Rows from block 3, named by matrix and row number. Each number is 128 + 32 x the weight over its row's rms, rounded and kept within 0 to 255. All counts start at 0. Numbers have three digits each. After the name is the row's rms in percent of the matrix's.
# fc2: shared expert down (model.blocks.3.mlp.shared.fc2.weight, 384x384), inputs 165-219
fc2.20 093:150128128128071080127117128097162058161105155128143187159128128128128128128128128128128128128128104128138128157128128199128128128090128128128128101128132128100081128
fc2.21 095:128128128111128128128164128109100128201131128128128141128132128110128128128128128143128128128201065188168087128128128112136128128132128017128070128204094128139128128
fc2.22 099:128128169077074128128137128066132128160098128128128029128153146083066076073128128128128128128108128056128128113128128176128128128128128152104128128067128128128068103
fc2.23 107:137116142128238128128135015107128165107128128128128073155128128127109128138115128128165115113132133128053128050128153140116128128152165128155128011133102128147067187
fc2.24 103:128128143119116145172122128128128128128097128198128128128058128128155097128057128198053128106128128128157060128128128149128070191079128128128128128092128128128169128
fc2.25 096:128128171140100109126128054070128175104128110153128128176115128128128171144128123128125128128175128153060128194152128128147128128154128158179128134236206110128128128
fc2.26 105:095128128128137128128128134128128128060180128172064128128130146128128128157128128166128128131166128128128131128128128128094128128143128070128046083128128128102128128
fc2.27 098:128132128128195128128179079128122118195191081169128137128128128128118175093128128096128095171128128128081146041067128128128103072054095128119128128128080155128069128
fc2.28 108:128128128128089121128128158128163128114128096119128128128128184183195058128128151128128128128128086041222128198128077030174147140128134128128074128128204141085131128
fc2.29 096:169091128080070076128128128144128190128026070128128128128194128128189128128128128138128128128128112077128128118067128255128128128128177128128128128128128128128044128
fc2.30 106:169128128128130128119157128158124128128189106074128128083128128122077076128128064149171130128128128026118128128125124128128128010128128059128128128104062053128144128
fc2.31 103:128128193092073110128120128128168128087155204127063068091128112175084128089157128140094128128117128128120128147175128211115128110216030132128128099128170128160128142
fc2.32 093:177128128128145121126148118128128128128128186089051078128059095128142128157095128128102154128128145128128128128128128173128077128128128175159154128030136166128047128
fc2.33 105:128085128128153128128113085128119128128128128114094128083100115128128128190128128183187088105128101066152109128128128174101133128128128190128121120128128181070127132
fc2.34 099:105164128128128113128026128128128117128128128128093128128173076138128152072128128128145181128128165128090128128086089039128128174049130128128128128175072128154128103
fc2.35 104:128128101128128217128074116128084128128128213205137080128128128128156155128140128128128150128128061128060128172191173071184128128128128128128128128067067128080145150
fc2.36 108:077072130128131116128097131128128128128128171067113128146168128128128179184119128094109143111128128189128114188081116026134102128076128121128128128128128187154186128
fc2.37 102:088197126094128135128128128128141128037128151128128128095128202130194128128128128128128202128128128046128184124225128058128128064158162126138128128128155125162128128
fc2.38 103:128113093091063128128160173128122128128077159128102079205134128106114128053202128128137128201128097128137128102128138128128128128128145193128128057101127142158237209
fc2.39 098:189095147128168094128128128077128128136151128175128128145223128102128081128128128128128133128128128151128170128194128128189164128173134128074128128125071163128122078
fc2.40 096:109110128128128128128182128174128128128051178128075128128130124128079128128128154028128096125121128129128151128128128199128154128128128128078122102128128154128128182
fc2.41 099:128128128108036129128196218128082128116128196150077155128179128052128128128209128100117106128146128128128128128128080160100138034106128156128128128128158079128128128
fc2.42 099:076128128146128112128128086226062128110128124103036000176167053084097128078128128128121113153128155209115128128128128129128128138114128118165016103137145128128079115
fc2.43 095:128128095128128139128096127128128128128128128128190128137128186128089113102128128165156128215139040189128118128128113128087164115128128155128128128128128128106085128
fc2.44 106:128128128119160125048120040184119168096128110128070140221125128128128150128095192066023128134128083128128097086128128049128128121222163128115034128128128128123128128
fc2.45 100:117053109128125128130101128000088169128131048128128128128128078128128123157128166128163150167151102128128128156128166128047094202120128146088053130128128128128128128
fc2.46 098:152128128128166158128222194056154128077128133128128128105118128164128150096157128128128128128129181128128110128093251148149156119195128128128128115151128128167104128
fc2.47 100:128141156136151128133138128095128128128154089128141122086144128128159150128196146090199087201128163121113128204153139097128128128058180209130119128069152128128182128
fc2.48 101:116128128128128190128081095128128176128139128128128128128154128128194128128157128122098128128140128128128128128128128146052083061157128154128128128128128128128103176
fc2.49 100:201128061132128093102128128128128128128097187128207128097085128138112128136086128196175128111128128128128128000128176128182128128129082083087128073128128135128208128
fc2.50 107:093128128128145128229128128049128088186128128128106108162179128126128077128128128112182128200139128069172128128122222128201051128149128128128114128128066128128128128
fc2.51 106:086128128130128128151206128128119128128128190128173125128128128170129128128128128091138116128128180210174191128128141175155128117105128146128128148128128128128128113
fc2.52 106:128128173128101128128128128128128169192099128138128128128085128128068184106113154128128128076125128113128196128061125128128191128128108128128152128141128128128166225
fc2.53 096:128128075128128180128128169128128128128154214128128126109120182128101128075128128109146128128128128189086128128128091128071128112095128099099128128128128128132128128
fc2.54 096:124128128110080128115207128128128151128128190128128081188128128128145128128153131198026128128160099128144093106128128128150144128160120128143118128128128060128255128
fc2.55 097:178066173128128132128059128173193128092129082095082128128091128188137128128128128128128128128134128181129128107138078128163156128128128199128115128131190151128128116
fc2.56 105:101083128128168128178096082128128125083080163100128152066158128139196128128128050074052113206128133128128128146128188074128128128134128190163119099128128156086146128
fc2.57 096:059128128128172154167139128154172079128128113064128128128128128122063109128128115128128128128128117128128103128128127128128055128128189128128128155151178098128134128
fc2.58 101:112128099087128128128046156108128131132128196128128128134090147128128148227166128131128128128128128128078173128128144128128124128113128151089123162128153128122128161
fc2.59 110:096142128128128116139138095103128128198128169106120128128142158191170171128115160128128155104128104128192134128128128128037132128214128128128133066128092128093128128
fc2.60 105:153128080133128069181211173128132128190128155171183128152049128128128128128128060128128128186128128099081128128143127159128186128058114190149128137128146072123128128
fc2.61 104:162086175128128162080112128144098163128145094128135096124128128128116128128128155166110128128117128128123128108098128062101128115065101128138128073098174184128169121
fc2.62 109:128138154128165128164185172162128128177128219128128128169138128150083175084128117077148128083128158112060128128128128049128128128204113113161177128126081110128178128
fc2.63 081:128128135128128141088125128128128170128128128143094168125128128162095128128128128167128128089079128128178128022128128160157188128116111128091128112128128128128128093
fc2.64 097:128128128128128141090085107128128128128171128128143127072121128067129194128128101214107057138128084135123128230128106128128096128129126207128150128107128128128128128
fc2.65 098:122128184128123128053128128128128128233128128128086099117128206128139128128090102128141123069128128128128237128128070128187161128182128128163042181137190102128173128
fc2.66 094:128128128128128192149128073136128117128192128128128128128195128128162128128128171128128176128128147145128128078128128128128154159099128128128128128128128128128128083
fc2.67 106:062186128159118145103112123128128124158196132189128164115087128116128128072154128086133147128128041128159108103098128100090139134143128128177128169108128128111099057
fc2.68 095:128128144128068169108128114128128026138128145128128135128128128134128128145128234128128128032164053156199156128088017122128128120128128128128128158128170200108040128
fc2.69 097:151128128164128196128078128128063128110112128128158154128128140128128128129156128111128106128151065128128133217128178128048128128160128143052128128128128128128128128
fc2.70 092:060128128154128128074128143128128127001108128093141128128128128106128103128172128128128125128128205128135089128215100128134145068128094062128134144111125166148161152
fc2.71 099:128128128128117147128111128140196128078128128128128120128098153128128205079141070128173196134132162128047128128061128102128128128128156128128128128151050128072128190
fc2.72 098:128128128161128128060158128128128205128148155128128092152128163102128128128128128040128128052084128128080134155069145142128128128128174155128128071128090159128128130
fc2.73 099:128086102042128128232128128128153128128087128112117053128128128116128128175128128145128128128128114128128128128128077144169148128235128104108110128128128128128128137
fc2.74 108:128124128128128128123147128128128146233128054103132108091139087128128086150128116128094128187071128040128056112128109128223091128123126090149253128128174147077120128
fc2.75 104:168128068128128128128117128124159078128128128167128128069128123193107128085128128078202205128128116128067128149128164081128128128159128128128128128128049128128141150
fc2.76 106:083128128255128128128128114131128128128174148128128100087121128128128128116083128126170110128094155128128128128094128173128128090080110128128171128128185209081107128
fc2.77 087:153141128128128128128189128128153132106128077128090128114094128120105112161014128128098179159149175128177128128128128077175217128128075147128183128128128176181128128
fc2.78 111:128151100128074104128128109128128134128130114180128128137144027112128128128209120124047128128128182128234153128128128102128162120217075137128095128171128128140128166
fc2.79 098:128127059146148128142128128128128128153128103101056128071109162128115128128132128128128064128128121133128069128128128205128138128128128128128157144129085161119169152
fc2.80 104:128128079098078128156190128123082128128064120128128128178103128128072128085110156128165128128081095128128203068135099127128045128040125077128128128131175135128181128
fc2.81 099:126074112116131085128128176180128080128098128128144128128128190128128128091128128128127128127172128092049128049065056172128189196128128128147173106119127085128128166
fc2.82 108:128059092128128128128116152128128095161128128128128128128122128132128136128127128144158080128128128176149122145178126148214094067083128131106099128128128128120161161
fc2.83 100:145123087099164169076128128156128128069113032024128128149128163105128165084176128108127148128128093128128104115119105128090128128125128159128123128140157128134172128
fc2.84 098:128132128128092124128110223138176128128165122140120110134101063148142074128129128138128094128127091134128128128128128069194128141136163128013144128119128128128128103
fc2.85 099:128126156128128128128128128071204128183128108128096106070128190128128200207128128128116100083128128117115128128173128032122128128112109128160145176206128113128111087
fc2.86 097:249206181128128128128128128052128004159136100135040145128195128157164128060128128134128098126127128128128128127128128195048093128128128082128132127128128128128108129
fc2.87 114:128122124128129128135128128169115076128128182123128164104128152128159174175128128079128103128128181128128128128128128128213080085087128076128066128155128142128128086
fc2.88 100:128135128128128128128128112128151115089162081128184128128085128097128128128128086128111111127128131157128128128128127128128167128127128059128128128128130125128128128
fc2.89 104:183167128206128128128159128128128128124128056152128052128128226141128081128161121128071141190174133128128165128128156128095040128174128128128128128128193128067154129
fc2.90 100:089128128128128128169128115166157128128128128147137136119089127178242100128128128128177164128128128128077128128128165119137088128128128128158133128120122107114128128
fc2.91 103:141106121128105207141103128128128122200191206128128128117068099128156128176096128136201111128128144120128128134128128128125171097128128128152166156128112090171097158
fc2.92 099:125128128127128111128186128166168087128159128163128201153072025128158100117128053159156128079107115128128128197128128128128157128046191128163078128128106092103128128
fc2.93 094:015128128118113128128127128128128092128128181113115054128128103130128128014128128128128128128091128089128128161128128160227128219122119128181103124128098213085159089
fc2.94 095:126128128128052128163128055128128128050128128128091136128191102128115004128076128101184191163128099163078128184154128128107128082141128191128128148128123128128128128
fc2.95 106:128128128128128128128128198128090128128128189166071128176128120128128141128103211128128128128138128128128162183102128128161128128128128091128128128128064128128055128
fc2.96 099:139128157077128141179128135128128128153128114154114110128128152187141095177128203117128109089128128128128101128097085128169128128128183082128128128081143128060128128
fc2.97 100:101117128128128128128128128058128128113128128128128128193128199128128128074128128179095129128128182149099072126128128128128069128128150085128128128128143128128087165
fc2.98 095:128190129136128164134128128082161128120128128102128145128161128180128128128128105096052136128152107128255105085128075128153161178191092072103128078128128128128102091
fc2.99 098:128098056128130128166027102115153128128167128196128107128128091154128128128067128150128175124177128120128128128128064128128128029128158102107210086106073128118178090
fc2.100 095:128052117041070128068128137145090110232128155128133128128127128177128080128128128185128128090133091061128096128181186053159128128098135128225128128093053237096198138
fc2.101 103:170128128131150153128128136128114117128077160128111098128128206130128167128128118128128097128107128060128128128128080127029183128171095100084128128138128091125128119
fc2.102 105:206112197128128128132128128128058128145154128128054128128128196128223128115198051128113128128128135131128099109128195136128128128108193128128151128133128128128128128
fc2.103 105:128051128159092094067128176079057126128128128189155179108058204163128165135187140128048128214104128073126174128128128174138160162128128128151128128132135082128128128
fc2.104 101:170201214128158094128128118152128128089070128128209104128128128128128128071128128128128128080128128136068112103128128128161128128169128036124128206059128033128133120
fc2.105 101:128120128108128128128128066137148141128128128059128128133150128149186131128128128128120128128128128128128128128081128051117128105134164128130128128158201062128040128
fc2.106 099:105013186142119205095077186128135101128128017128128128128128128098118128088160128120114128128100128153172138128084128128151122128128128121097128208128128147095147091
fc2.107 104:128093128128042128128128128128128125128110128128184062128128155128128128128128049113128112123128128128156100056187177099128128046000115175128157181128151113116128128
fc2.108 087:082206192128128128128128128128154106128160128128225128142088097128051128160092157073128104128149128146128093128128128128061062128108164128128065090066128128133065128
fc2.109 115:128149061024128139128128099131066183064095128136128129128065103149128128128128160128128072141078128141121152070159128154128128128159128128195128152153142165128091128
fc2.110 098:160156128181128113173158128097128128144104166128128128128137162128098127128128128190101128128128128128094128128128151062128128112128118129116128128128128153128128128
fc2.111 095:128128128128128128068115176128128194128128247128128193130128128110128068128136128128045128128128072208128128194128128103128181128128181128216221128128128128128128160
fc2.112 091:075144128110192169073128128058098128128118128128128128183128125128128128238111152128128128191117128128193202128128128161239128098079211128128128152128128074073128131
fc2.113 108:184001188128035150156080128128127128092106128128128128100114128128128128128181088128229074106128128128094128101115128210128120095163128128128120128094192128128128109
fc2.114 095:132128128110164150128128128117116128128128128128128123128128205128056202164128128128128128111128073104128059128134128059036100128179128120128128119128128128128128128
fc2.115 096:139055166128072128170128150128108128128128128165128128128128131204108098112094101184128128090128128118157128084152124128128154128056128045128091160072128072128128078
fc2.116 108:128128125128128133046054148105138128128128061128128128082151181182128128128052105214146128095130116128128188214093128128049128125079128128073106117125128128128052148
fc2.117 095:128164128108128125128075063128153128128101109105128128128128160138112128153174120128128128128157209165169128169128162099128128128128128128128128154135088128126128031
fc2.118 102:212144213092125128128128142128193128167128128128102128109098109118222065128128128178188128128140128128128128128110128128128128151128128128086099128075128128166148068
fc2.119 099:077097128128126156128158128128122168113090058181111128172179128150090036228128102190128147128171128128162225128128128159112128072128128183106128128128128081128128128
fc2.120 101:128210128182128114128153083154128128128128128114147128146088119171197229078128191132128132170119128147128095128153128128255128128220099084100128128098128141143137128
fc2.121 092:128171128128128128128128039128128128128128060066074167064128111128128142124165159176128164128128128128128112128190104128118128083128065128150128128128128135094128147
fc2.122 097:126100155116128141208128070173142155100128128147171113128146128128128079128186062081148198131167128128146186128128145135128128128128111080128109128128103129128159107
fc2.123 105:128149128128159110085128128128187128109120128128128116165135128128128128128105102128128128118147128128150121128166204146128073128156174178170046055128128128128150128
fc2.124 103:128022128116128133128098058128054162128100128156128128128051128128170134128159128128215199186128104065128101131128128128074128164062166128145128128104128128108134080
fc2.125 101:128089175128128128071164128165119128169149128128128118112128141173077085112073128220169114050128128177128128075155206122057128121128120128171128142173086128110142128
fc2.126 103:128128128128097128128060128073188128128195076121128128069128128128132128128149128128128130129128146128128181128128142067140128128060128170147135128128128163094128106
fc2.127 100:129059152115149128128136128105132128068166137193128128128140128128237169112128120173128093128128128152081128128104128150128163128128169128193118003109230160125127128
fc2.128 109:128128128128036128128084175174128128128128128113120125128128093103128128194128165170128128128118248128118155128124155128095133128128195128128071117128128128081075161
fc2.129 110:152174163119178128150074128128080084095044128161050128128128145142128091128087063169128128097128128128128160117192128128128080128217163128113165128107137128198058128
fc2.130 097:216128173128128122128180128128128128160127128128128128128128128128165128128083128128177128128128120074128053231170128189057128181144164116128128128241086168128128138
fc2.131 114:139128138128125146208151084083128125128064108137195167128225020128128113164128128128086128128144088027128128089142172128128128128128150138128217128131148128128150119
fc2.132 106:038186128197134128086128128128128128130106128121145128054128050128128133128055136128128190099128128028084148128128130140128128128128089130105128173170128128128050211
fc2.133 105:062111128169128185129081128128128161128085128152128142128101167128128167128128128000165117128128128128181108137167128108128128071128128113148149145128128154210164148
fc2.134 099:128109128159128178128128128128128128116128207128104128121181153128128128128128128128128128107128114148089118129109128028063128128242086135128128083123072091141065128
fc2.135 098:128134064149162155128128128128128128180128128128128128128128069172070128071162128115122093081132037083128123128130117150128049128128086128150128128168137128146128111
fc2.136 103:128128060161058128128036128124128128051128128128128128128106128065089124128086128214128128128128128128128128211159128128128154128168135128158101169190096113128128128
fc2.137 095:157054145154074165128129157128128129128128139128128094128128128140157128128137128144128128128128128114128134128106042167132128128106162128128094128126128128179108165
fc2.138 108:128155108128160128128189116128175089133090149131222128128128085135124128188128089128118128128128128077097128096119128128128129128128166138154128126052134109129128231
fc2.139 102:107194128128093123122128121107128128128119138111103128128128128178128128041096128152128044074128128192128158128128128069128128128128152128128120128128128096128097128
fc2.140 086:115128128128083068223128128177128128128128035119128194128151150128128128098128134128128128128119124128128128128183061125186147128128028128128128128128128196128128184
fc2.141 104:128092128222152056128154131133128197128128128094154128100128128128182128094128084116126094165165128128128118128105128128128115128128128082072164106181128128173128191
fc2.142 093:070128128087143128128178128128117159128182119128128111171128128131184167128128128128128181128108128150128128128165128128158128069163214170132128128088128128128173128
fc2.143 099:114128097128128110174177128128128132128128014100128128128123128128128130128101085108128128128152128195128078196128138126117132128169148100071128140190073095128128128
fc2.144 098:128168207236128128128128128099113147143128128128089170128128128088128129105128128072128196128156110070128110128128090039128128187205064133166121058169088128128128128
fc2.145 101:128128128128128123128128128019128135128128128049115128101126166158139128133128128128128161128128128128122025128195128096128041128095161109128159128128128177128178119
fc2.146 108:128061148118128128128151111128170156128072128147091128128011143139128229128128173128119128128128128128157140128128128078128107158092128050147128204128128128128094062
fc2.147 101:128128128113128128128090081141160128128128234100092128128069128121129128180128128163128132128041121141138128120128128135128079089104128128072075218128128128128128076
fc2.148 100:128147128102128128128054172058128174128128127128128128128128108128120143128105099142128128128178050128178215108101128128100134128128128128128162111140173138091064128
fc2.149 108:182058100128128126100128136199128091043128137128128128128128128140174166128109128128128106111128128128182128089215128128039128128128129129143154137160128128105162161
fc2.150 100:128129162095169196096057128128202184149128128136127128128128250090128102114087166190075128149143128156098128081100116128128151128232112104170128140132128109128074128
fc2.151 100:141154175150119128102221128128128128128184128128128135231157128128128221172129099128156128121134128128167150128128128128128126128163067148155128128128090128094130227
fc2.152 097:128128128081053128128119075128092128133047128128150112191128137241214128128180128128128207128142140115118128134203128112128186183128092123128040123233128153128170128
fc2.153 094:175128128128171128079141128190178158131128128142128076128128128049075128219128128013128128128068078137128225156140087128101128171128076122128128051128108128161128192
fc2.154 103:128076128128039077128075102124128147056128034128108128107133053128040128144045128128142128128128128128128212128128121128128128128046136128128128020145128075153103155
fc2.155 090:128128139094128108128128123128136114075103128128128128216163078128128128128223128128128110128128107128128252128089146056128128128128115036149068128183128183077128194
fc2.156 098:067128063100172128128128136128054128128196128069105128203078128128217169128128085128066147128145212108128128128128128160181096158128128128128089159128128153128147128
fc2.157 100:132128192084128128128100128129128181162085128124128065128128105058128153145128128183128111111105173140146128128152128128154128102171149128128128010122128094128128127
fc2.158 102:193128128121128128128128168163009128033128128178128151223128118174128172128105128155128174183202158156116148136136093125182128128161129172128154159065128124161128128
fc2.159 101:160128175128128127091128140127128211075172111152128118171128128119127147128128128138128128128107051128128128090128101128188193061153128183107197128128124174188128136
fc2.160 097:171128128097128179128104128126125128195137128128118133101128193004132146128128128146103107128128128128108128128128128085196128128034183135130119128067070177119116128
fc2.161 097:128152116128208107085128128124212128128128128036128070111128128128128184176128128185128206212101128100132128128093128128128128128121128128128048098128128176169128128
fc2.162 102:138109128128116047211128200128187144128128128128128128164128031112055128133128125076153128128128174089108128128090197128128128128128046128128119073128100086084041128
fc2.163 101:128043128136132128128128169128104128244102101128113136160128128128142128127128141128128128074134246102128198132078128128128128209128128090128128089128110128128128128
fc2.164 104:159141151128128128128128128098174128129094110142137147044069128117071171143128128092128117040179151190128232128156101128128128092114128180128128076128128128050090128
fc2.165 085:104128031109114070128068128033179128128133128176127128128128188115002128128128128128210128162128131128128074128050128128089128128182128111123097128098128128133128128
fc2.166 098:189149095128128055102140126128155128128157128128128128128128128128128186128128128128128128155156083143066157128128128121105123124140104154220082084128128128128040128
fc2.167 097:155163128094083082128080128128092128128101128128109141166155128159128128128107128128128064128208128146128128128133141081128120128046128161165200148128128166128106207
fc2.168 100:152139111098128128135128128128128128154128128128143106141128123069128128210128179128152088145128128128128139128128128096128128091128128130115128128128128249128141184
fc2.169 101:061128128128135128070185128128128111128128162151128128128128128092128034128073128128082163128128128117128128128144128088128128128128159128128128140123128128035118103
fc2.170 099:207125101128159163097128128229159179145128243134128043128086128128076128128128150128115128090128128193128096128128128128128162128181110128165186168152128128128006128
fc2.171 102:096128173128161127104128128102152128128128128212107140255128128155128187106128111128094144080079165151128160159211128128128036204076128163213114084128098112128128115
fc2.172 109:064203128128128150128128128072128128128128128059128128128128098128136098128128128118083128128128036129128128128128128086199108128220171185128128128144128128128255182
fc2.173 093:128225128128128128128128092138081128128074128128173128128180128145093128128128128128128100233128128128148128067068128128128159128128128125181128128128128128160128073
fc2.174 098:128128177136128041128128128128110128236128195164128107157108128152144108128128190034113243128128128128105193128134135128128168128128156123109128128166128128128128128
fc2.175 099:178128128129169132122128128150128198056176215110128128209072110115171107128161110128128239175028128128128092128128087128128128128128129128128250141118186128213128128
fc2.176 104:121192143123082128088128063063081189128126125128128128128128141128164134128057078128183076128128128156159163128128124084156151128114128062141128099066128137198154128
fc2.177 105:128162107128177046128083128163137128102128058101045134110128074128177128146128109128128128128128124128128128130095137189128128128139128080128074128123123097152173128
fc2.178 097:130128174128075087115083128128128106128128128128128128128112166128124090128158128058128128084128128128128078128143128160116111128128128128128128128201079128128129128
fc2.179 090:128128128128110148138128128110149032128112128128128128110089072128099128167128128153155128128189117128151128128128128128128051128128128145158128128128218056124128095
fc2.180 092:128128128128152128086135128098083128167128128128128128128128128111128128129128043158171166128128127125128128151151145128128128128128128128128128214150106010116128128
fc2.181 095:138178128185146128128128157128134109057159128128116244128160128128128128103128128183128128128119115128149128099067201219128128128212128128128063101085071128134067116
fc2.182 109:203067180128223109128128128198128128128128128178119128129107148091128128189090128118120188186128098101128128128164128128128109107121123128128128128128099088185220128
fc2.183 103:179128117128128128128128128043049153128128097128128120128128128137128128128128128128135128128128142126163126099157128084117128127217111128128055128047128128124159167
fc2.184 091:128218062128128128128124128113128128128128128128128128063086128098128120152108128139088128128088128125176175128150160086109188128128076202154128128128128128128037141
fc2.185 099:129128133027193128128089120128128073191128128171128098066128128109128128128128128128128128128128083080128114166128128088128128128128170121128128128128128128065191128
fc2.186 107:185136100128110128168206143128076112095128172153073162149141128062128180084102128128133070128128128100128125255128128141114128128128126081122128128126157128128128128
fc2.187 103:128128128144151136128128128146186150114212128140109139128128175127081128128163203116120158128046128128128128229128136128112128128084144128128128195128098128142044099
fc2.188 106:080145128128128118128128098128151107128070128128128130128118128128199128128128086128188128223129122128128128128082068128210127128125128156074100128128128128128162153
fc2.189 098:128062226097128124176090128128128128128128128120128047104128128135128128128128128128128128130085128103128122128098128057128131075128128128128161146128128128209128191
fc2.190 103:128080128128056128128128095128128128132092128098097128078128079069198132159087198198161068047160128128128128128126062128139128060004162074068128093131128119147157128
fc2.191 103:128062128128128128097053128128128175120112126128117088111128128059121128128128128139065128128128128102128126132107132151128127148128128166128128165147128168124160128
fc2.192 107:124153128130159128109086128128128128175155075117128128128128116128014097173128128128085128146128123155187128128128128128136112136178128128128128107127109230128149128
fc2.193 099:128197128100128207094178074117128074141081128218128128128128122128128128128128127128128128148128138173176128079128202128128128150217155128166103128164128186090115114
fc2.194 096:128128123106166128089128168048055110128057128128150128128128128114105110128151128128128128128095245120136128081128128058128128128128128128100128128128110145114128148
fc2.195 108:128128128128123139113128128066128128149138068128084128213101205128159128128146128128093128128128128143109128198128128122164128141130087156153128128162128128213119128
fc2.196 095:128180128138152123128064130128113128040128128128098073111176128083128128165128096128175128128128157077100147207095051128066128128128143218128107226128134128128058128
fc2.197 104:128128059128128098083255128089128128060102117128128115081128071159102128107109128128104128128122089128100128128128137128128128124128128128128128128128128092128105128
fc2.198 096:133184147128128128128128086150128128128154127128128128158128130128128101142128128156128128128192097127161128128128128128087128097048144181128165128128062128128128106
fc2.199 093:128128078128128072128127128107140128128125113118128153122122128089133128094128078128128128128128128054128091128128128128203128128128189128128128128128154167128173180
fc2.200 099:148136128128128128152128128084196170140160128128128128100084128128128173128128088065128128128128145095207128178128128180025121149128160142128128128128079090144128121
fc2.201 097:128128128122199058128128128169128128128128103111112067128073128128151149072098144128128162128128129086128128072128128128140128104231128150128155166128095128145203079
fc2.202 105:128128068128128128108004128128088105128128128109124128201161128128128096128128104172128128128124128092143054128128123128131128128127128128135118090129128128128209128
fc2.203 099:064128128128128128128128128128138064128128250128128154071128128110128128161128128128128146128115184128128128097170128128108128178146128133184063128132030134083129128
fc2.204 104:128128147128174128128109128128128128128118234164128128128128130128117128128128073128173128066128128128085082137128084128128076128128218128128185128128128128128128128
fc2.205 094:056095113128132072082128049088128128128128238128128081106128084128142128153128139097128128188128159163131140125106084128089139128128128128128141137128099128128191128
fc2.206 102:128076128161128152190128163128081128128176128192128130128178134107128128128117117128105130057128114128116143134183093238128128077179092215076128128046128128123111128
fc2.207 103:128128083187128128128039099128090093128128023158133128128116128128158073169064128128165208198128128128087128128200128093128128087128128128096079128128128126145108128
fc2.208 105:178105128128128128121157055096104128084128128153110128181128130147138129128128128128220070128062128137062145128128138128128072128128128128128155199188067138128054090
fc2.209 093:153128132128128128128128159128204091127111165128128128128128128128037128128191128128128128128128105128154128186128128128193128155124155128128155128155128062095128012
fc2.210 108:128227145141139128128128110128128128128128111128128128128108128157126154128188218097073128128082209128177122128128128037128128128128145128135121120128172145144128128
fc2.211 094:154128128128128110128168125128128128175113082096128082128128134128128128107114128211128128128117184128107128128166075128130128165128128128128183109128141128136128128
fc2.212 094:127067129128128124128128088128093189238089128088064128128128128140128076055136204166121192128088128035128128155201128128128128128123128049165159112135070128111172128
fc2.213 109:128128076128128128128177128139128128154128205128094128128071128128091149128128128127119072128131172128128128169076105128128159120198166128149128101128128114063081190
fc2.214 105:108128079194128110159128071099151128128137035107128128053128095126128128128128128128128128094143192128128128109100075147128076128128186137173128128128082128218064128
fc2.215 102:114163128128128128128128255128128128128128193128128092135154091128182199128128177128128106148128128217128128128092154177128128128128128149180128128128128135128128128
fc2.216 105:099128221162128092128128128128128128116048104128128179068144120128163128115089151128120128128128144128128128128153166079128100128128098128128128128128172116079128128
fc2.217 096:107199054132128128128151128216128136116128180128127128128128130128054128128128128133128186130185128110128128128128128157104075128128147128061077128128128128100159128
fc2.218 099:103124141158128128128057128128083062205128128128128082143165128048128128078128079142128083112171100128115044085128127128098128128136128124128128128128128128103128128
fc2.219 090:149206156128163128128108030161128128128156128128128128128128161149128156128128128128128154128128116128128145128128128077098128128098054088128209163126146128118188128
fc2.220 110:121128092128110081161055191108128077092128128128128085143174104128128061128128128119066100140163150108128128179130128128075121084101128083091128141128128052163126134
fc2.221 095:128098103190169128128128128128160128071074128040098180128143128175128081128128128128189128110129106128061142118128128128085167128128061128128159128128091148128128142
fc2.222 103:122110106150128130128154128128084128128137153128128128128128128128128048128147231128128128200087124152128128172047006090000128069093128133128140128128128135147128128
fc2.223 097:096114128147128128117128173128128128128128206117143085128107128091128055123159040128128128128185128128128128128069128128128131118128095128128128128128128128128140131
fc2.224 104:128119128128128128128128128139148128138128128128183212085128162163100092128123128117128128128107128141042188015228098128128128182198207128119128128131115128128128128
fc2.225 101:128154170143128128107092128189128128128128128070128236092128128109128128128128128124132128154128070074116139100175122128146128161128170128128065140097119132128128128
fc2.226 099:170134128128128128096128128189175128172128127112128128102162212128157089128128128128156176128128128128119170035171134110128146186218128128157128128177128128171057128
fc2.227 098:081171102123154128128160128057128128128128070072109128128120128128141155242128128144101128235206128175128128115128128125175188188128128181128128134128140128128128128
fc2.228 102:133128124029185128065128128151128135128162128128166128100057128117128046128117095128075070141128128184104062117128128075128088128128128128116128128093128128128036128
fc2.229 102:128169100128177197174027128122063128128128128128075128041128155128128125173146081128118082161128128128128128128206128128128128040128128113128128128128128142128126195
fc2.230 105:100065065128128138128128167128128140128128093128167128160148134139115128128128154128128128134128128128189128125174098128128128080091169029046201018164072153116042108
fc2.231 095:128128149128143165128128128203134077194128128058128128121075154128128104128102128167182082128128128125196128185046209181128128179109128128171124101164128108128128145
fc2.232 101:107170106128128128110128128128128128127128171067139148037128128052008125128128128093113128240109128130148116089156167128128060117128128094128128128128128128128128128
fc2.233 087:128140128128138135128128075073128128128128149128159128128248128131128189128135128128137128113112086128179112128128078128128105128116128128128128151145144207128128128
fc2.234 100:080128128121061128102115106106128128128107208128128128188128128128122128128249128128081128155128128074169179129124128249125128128136125155130128128128128118175180162
fc2.235 099:128099060128128108128128128128128128128128128110142122149128079182128087128128128128128128130128128180128128128128098166252159070128103145090172178128128187128128073
fc2.236 103:172094045193083128128128128128128128128128065142114131128128128128106076128128128128128128207084146128193133194121128128149128128128128114033132126078128158108171064
fc2.237 095:161195128128128172128128149128131128179128170128181187128128159128175169082128128084128128128081128143129116038128152154115083084178128179061098128062197128063146128
fc2.238 091:128128080041223128128128149128128092128136198128128128128117128169182077128128139151139128128128081128128128164128128144128128128128111139149129128128128128128184203
fc2.239 094:134128087155038128128128128128156077144045128185128183168128120128128128101128116128128128128071086152194143108109132128128153096092117138128163128128128128128207128
fc2.240 086:128062128128128128128128117128102128128091171128128128148076128128092128190128125122094128186128118128128180128166089115128128143068177128128128166135128066128128128
fc2.241 104:128128161153183128139128061128167067137128128128230175128128128128128128185128128128128067128097128128128139128085128128160128128128128128038128012128146128150128128
fc2.242 096:110102130107128128128176128128128128164092088128166128160128128128128234059128128128147128128128128158128128128104128128128127140076128149128049159105147142128054108